From a checkpoint of a small image autoencoder.
Training: adamw at rate 0.0031, 40000 steps.
Rows from block 5 of the encoder of a small image autoencoder, named by matrix and row number. Rows with one number belong to one neuron. Each number is 128 + 24 x the weight over its row's rms, rounded and kept within 0 to 255. All counts start at 0. After the name is the row's rms in percent of the matrix's.
After each neuron's rows are labels from the 100 images, of 14976, where the neuron reaches its highest value: "strongest on" is what is common among them. Only what is clearly more common there than usual is listed. The data: rendered solids tumbling over patterned floors.
# fc1: MLP up (encoder.blocks.5.mlp.fc1.weight, 192x48), inputs 0-47
# fc2: MLP down (encoder.blocks.5.mlp.fc2.weight, 48x192, transposed), outputs 0-47

fc1.76 005 [106  99 111 145 126 105 130 131 126 180 138 187 187 132 136 123 127  82 151 134 112  39 129 126 121 139 132 106 135 156 121 124 133 132 136 134 142 112 132 104 128 124 121  98 124 150 119 121]
fc2.76 011 [175  68 121 114 114 123 132 131 124 129 184 147 125 120 130 125 120 107 138 152 134 117  94 154 116 151 101 116  91 116 134 158 105 127  47 109 133 169 116 133 127 130 125 154 142 113 118 136]
strongest on: teal object; spring

fc1.180 006 [150  85 122 103 135 116 131 124 116 134 134  35 161 105 141 122 118 113 114 145 175  79 126 111 149 125 117  69 141 133 133 124 118 126 130 153 124 132 163 149 126 125 127 155 143 121 143 117]
fc2.180 019 [148  74 142 147  95 131 114 114 143 126 127 125 133 143 132 111 119 134 133  81  94 130  91 180  86  99 122 151  93 133  97 127 129 122  88 110 121 109 121 125 113 134 120  67  89 130 103 127]
strongest on: orange object

fc1.96 005 [202 140  70 138 135 139 122 127 147 103 115 157 121 155 131 129 118 121 130 101  99 151 145 146  89 175 128 168 143 165 108 122 140 127 132 139 133 111 108  92 118 124 130  82 116 147 111 132]
fc2.96 019 [115 121 115 111 140 122 137 155 119 125 166 129 132 101 127 127 128 113 120 197 157 132 109  97 165 141  97  75 109 118 172 147 105 126  80 110 120 133 126 123 125 128 127 182 170 106 133 121]
strongest on: white object; spring

fc1.18 007 [167 176 136 152 119 135 129 123 127 144 123 146  57 155 111 127 124 143 161 112 102 164 134 170  85 129 134 167 123 142 116 135 127 128  90  89 125 130  98 173 126 127 125 138 135 109 142 103]
fc2.18 023 [ 69 189 124 131 148 124 126 153 129 128  94 123 128 114 132 129 137 134 127 143 136 116 129  33 183 136 140 115 112 126 138 119 130 124 187 155 127 119 132 123 131 133 130 140 128 125 121 129]
strongest on: count: four; spring; chain link

fc1.28 005 [ 97 145 113 163 130 139 129 126 133 123 132 152 154 150 136 129 126 119 125 102  92 117 143 141 106 152 120 210 141 166 117 120 140 129 139 116 130 117 124  62 130 125 127  93 120 148 123 191]
fc2.28 012 [161 119 116  91 148 141 130 156 142 145 137 123 128  94 127 128 139 133 118 150 188 129  50  87 163 138 129  99  96 112 156 162 122 118 145 126 119 142 117 133 135 127 113 168 119 168 125 135]
strongest on: spring

fc1.155 006 [248 123 120 132 124 129 143 131 137 114 131 107 156 140 139 120 109 151 171 119 125 132 137 126 132 157 137 163 126 126 121 129 125 125 121 147 127 121 137 160 117 123 131 127 118 133 134  65]
fc2.155 008 [124 146 133 149  92 170 122 144 112 131 166 135 131 135 126 129 132 117 162 157 110 117  68 146 165 115 102 112 128 144 139 184 116 145 132  76 127  98 110 126 128 123 137 128 170  73 125 127]
strongest on: red object; spring

fc1.60 007 [140 105  93 113 139 120 141 111 104 121 126 106 179  79 128 123 125 141 163 161 120  98 117  92 152 127 107  88 122 164 160 129 108 133 126 125 142 138 162 138 133 131 122 180 137 100 160 176]
fc2.60 024 [123 135 136 149  88 132 127 153 127 131 122 130 120 169 130 140 146 117 133  77 124 118 146 212 132 111 133 170 114 140  72 162 147 120 144  88 130 132 110 127 124 131 137  86 104 138 109 133]
strongest on: spring

fc1.186 006 [ 11 120 165 122 132 109 130 129 118  80 145 151  94 122 117 128 129 160 126 148 146 125 119 106 156 116 133 123 120 109 137 128 118 128 123 146 127 131 148 115 131 132 131 168 140  97 135 132]
fc2.186 014 [101 156 146 175 118 125 122 114 123 124  78 117 134 148 130 139 126 133 142  97 126 105 176 208 103 124 160 168 126 157  93 129 140 122 160 135 136 116 146 135 125 130 131 107  90 154 133 139]
strongest on: red object

fc1.66 006 [112  54 128  95 146 131 133 111 135  95 144 161 102 128 121 123 119  99 167 130 173 172 131  98 121 118 113 121 177 126 132 118 121 125 136 184 116 148 150  88 131 133 130 142 142 121 143 130]
fc2.66 024 [160  40 131 161 115 124 120 140 143 122 140 128 124 134 130 122 127 136 129 114 122 142  86 193  91 126 115 124  72 132 116 139 129 133  84  97 127 117 129 131 123 131 123  88 110 133 109 131]
strongest on: orange object; blue object

fc1.160 006 [177 125 168 153 124 106 112 144 125  14 135 120 119 103 116 129 137 132 156 142 129  97 118 116 150 102 128 113 108 100 124 124 127 128 131 113 126 126 125  82 132 133 125 131 134 111 115 140]
fc2.160 011 [158 101 124 114 126 135 112  71 136 105  98  97 127 109 132 113 109 147 139 113 129 144 110 195  62 123 161 146 120 131 125 116 124 144 110 164 122 152 134 126 124 133 108 108  90 173 140 133]
strongest on: spring

fc1.80 005 [131  90 149 119 139 143 132 139 142 182 142 129 138  80 142 123 144 108 178 146 130 131 112  76 173 131 116  97 148  95 131 118 132 131 157 138 135 109 140  79 135 128 126 102 152 118 102  83]
fc2.80 027 [129  84 132 121 106 116 129 102 131 129 110 130 126 142 128 130 130 145 127 115 141 124 146 226  63 121 141 134  98 141 115 157 112 132  95 123 134 177 131 132 124 128 120 141  86 157 130 133]
strongest on: blue object

fc1.43 005 [126  74 188 116 138 117 123 135 139  96 139  94 156 103 117 134 148 118 219 130 138 119 136 100 134  95 117  99 161 129 124 116 138 134 141 131 139 108 148 116 139 134 126 107 153 149 120 109]
fc2.43 025 [135  40 140 105 100 131 123 118 137 134 124 118 132 135 127 116 125 130 128  95 138 116  93 176  87 124 125 131  66 135 106 152 113 128 112 131 127 166 118 135 122 127 119 118  81 162 105 135]
strongest on: blue object; orange object

fc1.10 005 [111  99 128 121 141 154 113 140 148 160 139 170 148  74 123 126 126  85 149 136 123 168 139  77 127 145 114 117 194 103 131 103 146 132 169 156 135 102 138 120 139 134 125  98 148 149 137 129]
fc2.10 029 [161  79 134 121  99 130 118 113 140 129 119 128 128 141 131 125 132 139 133 112 139 133  96 215  82 118 134 115  83 134 108 166 113 129  67 124 129 159 128 131 121 131 120 123  91 143 108 132]
strongest on: teal object; cube frame

fc1.119 262 [130 129 135  67 130 129  79 136 100 132 134 126  94 147 119  75 162 127 127 129 109 134 148 153 121 119 131 142 158 172 146 125 131 160 130 181  96 137 131 129  97 114  94 149 154 166 116 132]
fc2.119 072 [ 88  62 121 115 143 136 160 131 154 139 150 116 120 151 135 121 104 126 130 122 136 117 123 135 116 130 152 130  59 157 140 120 125 119 101 178 110 182 123 126 109 123 165  92 154 136 112 135]
strongest on: count: four; cube frame

fc1.30 211 [126 134 139 100 107 133 153 132 163 126 115 129  99 126 130  97 111 139 128 101 127 139 123 152 121 136 122 100  87 116  93 151 114 179  90  81  95 128 182 120  70 128 119 140  92 126 104 132]
fc2.30 207 [162 136 132 117 186 130 135 146 120 149 101 136 106 152 135 103 107 129 136 159 126 109 117 122 110 120 125 178  80 118  96 105 160 106 155 143  94 136  73 149 106 127 143 109 159  96 145 134]
strongest on: red object; its colour: red

fc1.159 005 [136 103 170 110 130 111 122 144 124  89 140  51 146  90 119 132 132 146 120 153 145 107 124  74 164  75 126  86 132 130 135 126 123 127 122 134 127 136 157  93 125 135 128 167 138 130 132 116]
fc2.159 018 [153  81 134 137  97 128 115 100 134 143 114 132 132 148 128 123 128 135 119  92 109 124 107 229  75 123 143 134 121 133  88 154 131 120 111 112 127 136 134 129 127 128 118  85  95 141 116 127]
strongest on: cube frame

fc1.168 235 [127 133 113  98 115 104 115 127 157 130 116 119  75 112 104 116 105 122 126 119 130 132 119 122 104 105 123 160 117 101 106 152  97 178 154 106 100 102 176 131 108  86 116 159  80 115  87 119]
fc2.168 129 [141 117 136 109 138 115 129 154 114 147 150 123 137  90 131 142  88 148 119 155 111 126 147 155 119 142 111 121 112 146 157 133 118  86 140 154 123 137  51 132 120 129 149 125 185 192 142 136]
strongest on: light from behind the scene; black object; its colour: black

fc1.145 227 [126 133 140 146 123 129  97 102 122 135 170 128 144 103 130  94  77 138 127 159 112 128 137 180 143 113 148 159 157 129 156 128 165 163 155 141  72 118 101 136  92 131 158 164 144 123 122 124]
fc2.145 075 [131 108 125 229 163 137 133 124 144 128  79 116 135 133 124 153 115 185 138 114 135 118 148 109 127 144 149 152  92 134 124 117 112 113 147 148 105 118 110 125 119 136 116  88 153 119 138 126]
strongest on: black object; its colour: black

fc1.51 005 [107 120  78 120 134 144 150 113 124 140 138  84  90 117 128 116 128 191 137 140 137 185 119 118 153 163 114 153 128 152 132 135 114 130 108 129 140 141 152 127 123 126 126 167 156  87 154 177]
fc2.51 017 [ 85 140 134 158 115 148 121 149 144 131  72 130 140 128 126 137 133 145 139  86 153 129 137 191 133 112 142 134 108 126  93 144 143 117 191 113 110 119 124 123 125 124 121 110  78 180 126 121]
strongest on: purple object

fc1.113 191 [130 150 128 127 152 134  81 148 125 125 167 127  99 157 130 156 132 128 128 108 132 129 125 141 138 127 173 131 127 168 150 144 178 184 160 154  77 144 117 128  65 126 113 142 122 120 131 128]
fc2.113 209 [125 101 124 146 170 131  93 114 145 127 136 127 143 152 131 129 102 156 130 102 109 126 166 170 125 116 136 125  93 161 166 144 154  82  95 177 140 108  60 129 138 126 114 120 137 126 109 127]
strongest on: spring; chain link

fc1.0 005 [151  94 112 133 139 137 139 126 140  99 124  69 197 128 154 133 121 145 172 122 127 128 150  92 129 166 126 159 161 171 128 119 146 132 153 146 137 120 167 110 136 124 133  95 130 159 134 149]
fc2.0 020 [159  53 132 126 114 134 127 136 142 130 149 136 123 122 129 121 128 131 136 111 143 132  57 204 111 128 109 133  68 128 126 155 125 122 120 104 123 151 111 130 122 130 118 125  93 147 112 130]
strongest on: teal object; its colour: teal

fc1.124 006 [161  99  99 105 136 127 138 128 107  86 139 111 158  70 136 119 124 134 144 169 148 112 120  79 166 131 112  96 142 108 156 126 113 129 134 142 130 137 168 104 132 129 123 182 141 114 163 153]
fc2.124 026 [148 121 132 144  91 130 115 123 136 127 110 126 131 166 130 128 137 138 129  80 101 133 119 223 102 114 142 157 109 131  83 146 139 123 117 110 123 128 124 126 121 131 129  66  92 123 103 130]
strongest on: spring

fc1.167 230 [131 101 125 106 125 150 142 119 135 124 129 132  48 112 128 118 148 162 128 119 168 113 119 118 129 115  97 128 139 111 104 121 155 175 136 121  91 115 163 134  82 137 117  73  91 124 111 124]
fc2.167 169 [146 135 144 146 135 120 118 119 142 155 136 127 132 153 118 118 127 124 155 174 152 138 106 116  81 157 122 132  96 142 127  96 157  92 100 159 109 127  64 119 116 136 136  68 124  86 105 151]
strongest on: yellow object; light from behind the camera; its colour: yellow

fc1.1 006 [130 141  66 137 127 135 124 145 140  88 134 181  53 165 137 120 122 130  96 116  97 150 130 159 106 172 148 160 108 124 118 130 134 127  99 121 126 129  92 114 122 121 129 117 123 103 109 122]
fc2.1 019 [ 95 147 133 158 155 107 121 122 109 120 104 115 140  97 127 127 119 141 130 170 128  95 131  34 141 124 142 102 131 127 154 112 120 128 197 142 136 100 141 128 123 127 118 149 155 129 147 131]
strongest on: spring

fc1.112 005 [237 129  77 133 125 124 125 144 144  80 136 143 119 157 125 136 121 144 134 119 100 129 142 136  93 160 139 139 124 162 115 126 146 128 119 118 126 134 121 117 128 127 132 103 117 137 113 172]
fc2.112 016 [191 123 126 131 164 124 129 118 108 120 150 124 141  98 127 139 133 109 129 207 149 131 101  90 148 151 131  97 154 108 172 138 120 127 167 134 129 131 136 133 132 126 126 169 170 122 151 127]
strongest on: bumpy ball

fc1.187 006 [125 123 114 146 143 137 140 107  98 116 133 180 107  68 127 122 126 139 143 162 125 158 126 111 140 135  97 115 148 133 171 123 101 133 141 123 135 134 158  99 142 130 122 192 145  93 186 141]
fc2.187 027 [102 132 131 125  89 141 127 162 157 149 124 149 128 169 128 120 146 121 127  70 116 125  97 180 148 105 138 154  89 134  84 161 144 120 103 114 125 130 122 127 130 128 133  71 103 133  89 130]
strongest on: spring; cube frame